Rows from block 4 of the audio encoder, named by matrix and row number. Each number is 500 + 25 x the weight over its row's rms, rounded and kept within 0 to 999. All counts start at 0. Numbers have three digits each. After the name is the row's rms in percent of the matrix's.
# fc1: token-mixing MLP up (encoder.blocks.4.mixer.f.fc1.weight, 128x64), inputs 0-63
fc1.2 075:523517485485474517512469528488465494487490479488458514490528470515446544454560465469535511507459465548521511508493498516480485483485505496488545524513490508503495490492520489529523452479489492
fc1.3 101:475488486501494490501510501481506503497536495468457533459466478465434527509480541540487518512511504443529492493501531494522523510464525524498478517491476511496489512543467555486511480472472505
fc1.4 074:508484492485488496475512491531482462505475464484472514482494511520488502424494559440479539517524493487509468503530503469482478467491511476495464488550534486512472501492492514489478484460502530
fc1.5 098:453496461459460479465475492499466480485477497499505427501477498518508508498498491503505506477526471484489520509536503517518520525504496525504522492518466502483477475484482536493491586533519469
fc1.6 116:522543534522526522512499512514526540515531532507511524510554540516544544541483470518451490511502526510494488477513483498482489499507538496503503521511512507510515518493512537517473436460493529
fc1.7 101:481507484465503491533468539504508496503495494475498510514473522505480475481489503475513512498513563520523510561532507523504462506495455433488503480499520532524521508495516562468479471486506464
fc1.8 088:509560517504504483482478501524481523436507454461454474480488497511525508531510485502516486511513557490473478514536465468503508490453506539474497500523533486501511524494529518518484543510517499
fc1.9 097:508497482468497490540522524504512520508523517491501557507519550524513484546526500479523529512529550498503502496488510533540542515494534530514510506488514485501538505537518512541488489514527570
fc1.10 082:492498525492491513524539536511510522501459519538510499492503495525483506516524534461504437524507457527539461510520516498467554511506491453494482526505471512471495527519494504515509443464502517
fc1.11 093:501504523492492485487487508507511523530520504474514519496485511507499483514508528508470505515489481459460507472477487438546497440506522459477511485436510522513525530515514460490527569488500523
fc1.12 087:532499473468483508447512477508534539469501510504512547519536516502479486516469498488496520499518548524533513516542517474486507511500524516514485508533510530557465503518495492507555481550490473
fc1.13 086:510496470498471481517476490463472513505482466467521522481505457476483528500523568530435498464482513458491499493491487464508517520523504481494500552495496501499501493487497556461539489495506477
fc1.14 089:530510520509501499497515535533541505484513501538501557460489515527530474511515528505463528503492555517543488473481529481515472561520459454507488499493509501490494526512497483481517511458513526
fc1.15 073:497534467544540557540526513492524503494480489459479487512534498479478513494495538487526474513513528469488478510492486525510488493511486490518484518507506492501523551481473471505424462497463480
fc1.16 097:427464488478467514512496512533519510482479485532506500537489506541543564470486511511543472523505490514499500491478524517477465495516475488498504492544511466503469514519519469500520473512460519
fc1.17 111:506500497495486512491513524528505517519526493501455478480429433465445447508494515542504514519493495473511516504485514529529503519502488495509501529529515505505557510503496518523502494504550542
fc1.18 098:485525523500487506531518502532494533520526522545528531539442495476444478516531524485458466524511477483513490496505492491465467497497523517513531515524511501495552474502481493525524472457503471
fc1.19 091:472491525481516472496524540483450457518540493477465471508469493497526503486453507492457444510501491500501529520447468519550518503483490509468490525512524468495500511499469458491523496483499515
fc1.20 078:507490505469537513533476519486491529500488530540521516484482480490455500482505451528505505490498444507456486504467491473497472511494508498497505533487479517525518520490530501470592520462518502
fc1.21 113:524506521522541517522530534520519493498473476509473512467510476464494479466504516525514458473511510454489479492512494484478485469466450513475511497500507514503535518575504527490524471539504541
fc1.22 084:500487485519448536445506514436514467463477477455482474504552492492501530439506510541485519487534500478489488504476506491484499530473505496471513514476518502520475516511465467512515479503513495
fc1.23 101:466483510489479507511526503507493483504514431542409501493466493527497539499513523492498508529482503482511507511513492522492461467503489508486544542532502536470512485503493504500491537528476540
fc1.24 098:493527512525503502501491481509517511498530517498508478524489518488499500496492544517449490497454518506530548542538513485477476474483451439497478508485507518542569506517477527483489547496515496
fc1.25 085:533485527509479473498542495534495503484482493492497520506550494465512435503478501481537540529481490495486486487512481485547503480470499526520462488476453506522449496458531534505500514481476470
fc1.26 094:527503503469512509519494500503525499481540534413536511491523514480491508473457512568457460463522507484514531479490487490510499528493496525474529531498496490484482479508509457516534502507506500
fc1.27 100:485537511518478468424438457517524512542537506496509476490470502488506452481531513517516518491509507431506489503511505539513516515523518516497510503499499492467488489527520511486483514466522523
fc1.28 088:517461491478537514518493547478526492500477507508479455506504512515482517506454496569501489488496468568499478481496504484480488511506508485505495533494480490478462528500546450506506464519496549
fc1.29 111:437504524460511492527500514480478478493485524499492498489472505490509487516538523483494503505485539527519526521495461471493468512523531523533554506493469438457459483500516488490533478467501535
fc1.30 092:478516518536523535517506531505507536514518521475477536520459517503530479544554525512475488515448494454510527519521507519518515520506504508476480481499480456479509467488547504504490505487545541
fc1.31 107:531515537490518472473504534544517497462400488438498468509498531516503472489511527507500490505504509535516531521533516522488488469491471461519488506511487497489497514525497496483516513469518493
fc1.32 097:508509496505535496470525494499513515514524501506504544526505518497512483479537468537511551491517482422445434521490482490502505531552534492485521513508517514467527489501518481530492507510494515
fc1.33 094:462456492488486495492507474492522480490492495487477437478437479472463479448480489553524510477523474515486511535482504478512513486527500524495522476482484491490471497506438507498518545486512493
fc1.34 081:580473506487522529527511496491499490481498472500505513474519482504507493515514500534528539505550518480483488529515489517504522513470485516495455518521481505483510498466429558549492530500508502
fc1.35 108:527497502505466470487497525526502518504522501516509528527468512507488512503543505474475539522484518536514517463413448467532532535519530533519510509519489512506514522517498490507493518512498552
fc1.36 125:511501516510497508512515509500527519525514522516525514510511497528535495531494512449513410498483505475506525493504491512516532515497522538501518499531536530529540502517536556487525438502491474
fc1.37 085:496529455544468556473528499511508516500501512526502483471556491491483507467512521496521536530491477448518517515482513528494502528495497498478488506518463523465499479463508560528509518495476465
fc1.38 105:527549531500482463485535557509488441470488500477493472502506496511472491491501525506505511479513473551560530485492466510491465434492490507489488495495504505516513501505438514494496523489496514
fc1.39 149:523512504503498500494504496501502506496499496483505527497508506492505497509506491533471551517505502464477484460487493486483471483472472478472483484468484478482494458476491493529538584466541586
fc1.40 122:501529507497493503480515520537502477497519518514521477514557507507481480523435505457517510508483525507507492521506505517544519539525514479504508529530499508477492503544533483520531426534533468
fc1.41 084:491496490504538524543520514484518528490513474526495536525542480499436507486460531437528500468558471520499528533524499493510528507507495492506513493519514521516518502495515490495517445524537498
fc1.42 097:497485504498514521458449519527515484516535534470490518473481451483490543535467517551511471492467517500481489484479484500469545457515482512468510482526513496493507478477492485495540467537529515
fc1.43 094:503523502488473513504480532536487479527462502502489497492486498474496474449533497520550507536523550503491519476517478515464504454495518490479518494506480486535480494523452484476542543527556505
fc1.44 148:482485485456475468469465464469480465468445474463469437483447465504510506514554496524485480492506511490507498493511498512510493497494508495501501511504499503510498511513506532479456542549477495
fc1.45 099:543524503510493499499487499491508511509491501492488501487483472508487521514518463561524530499512495458469459491455469476501501511519501519514516525529513504524495530523459489568521534565544518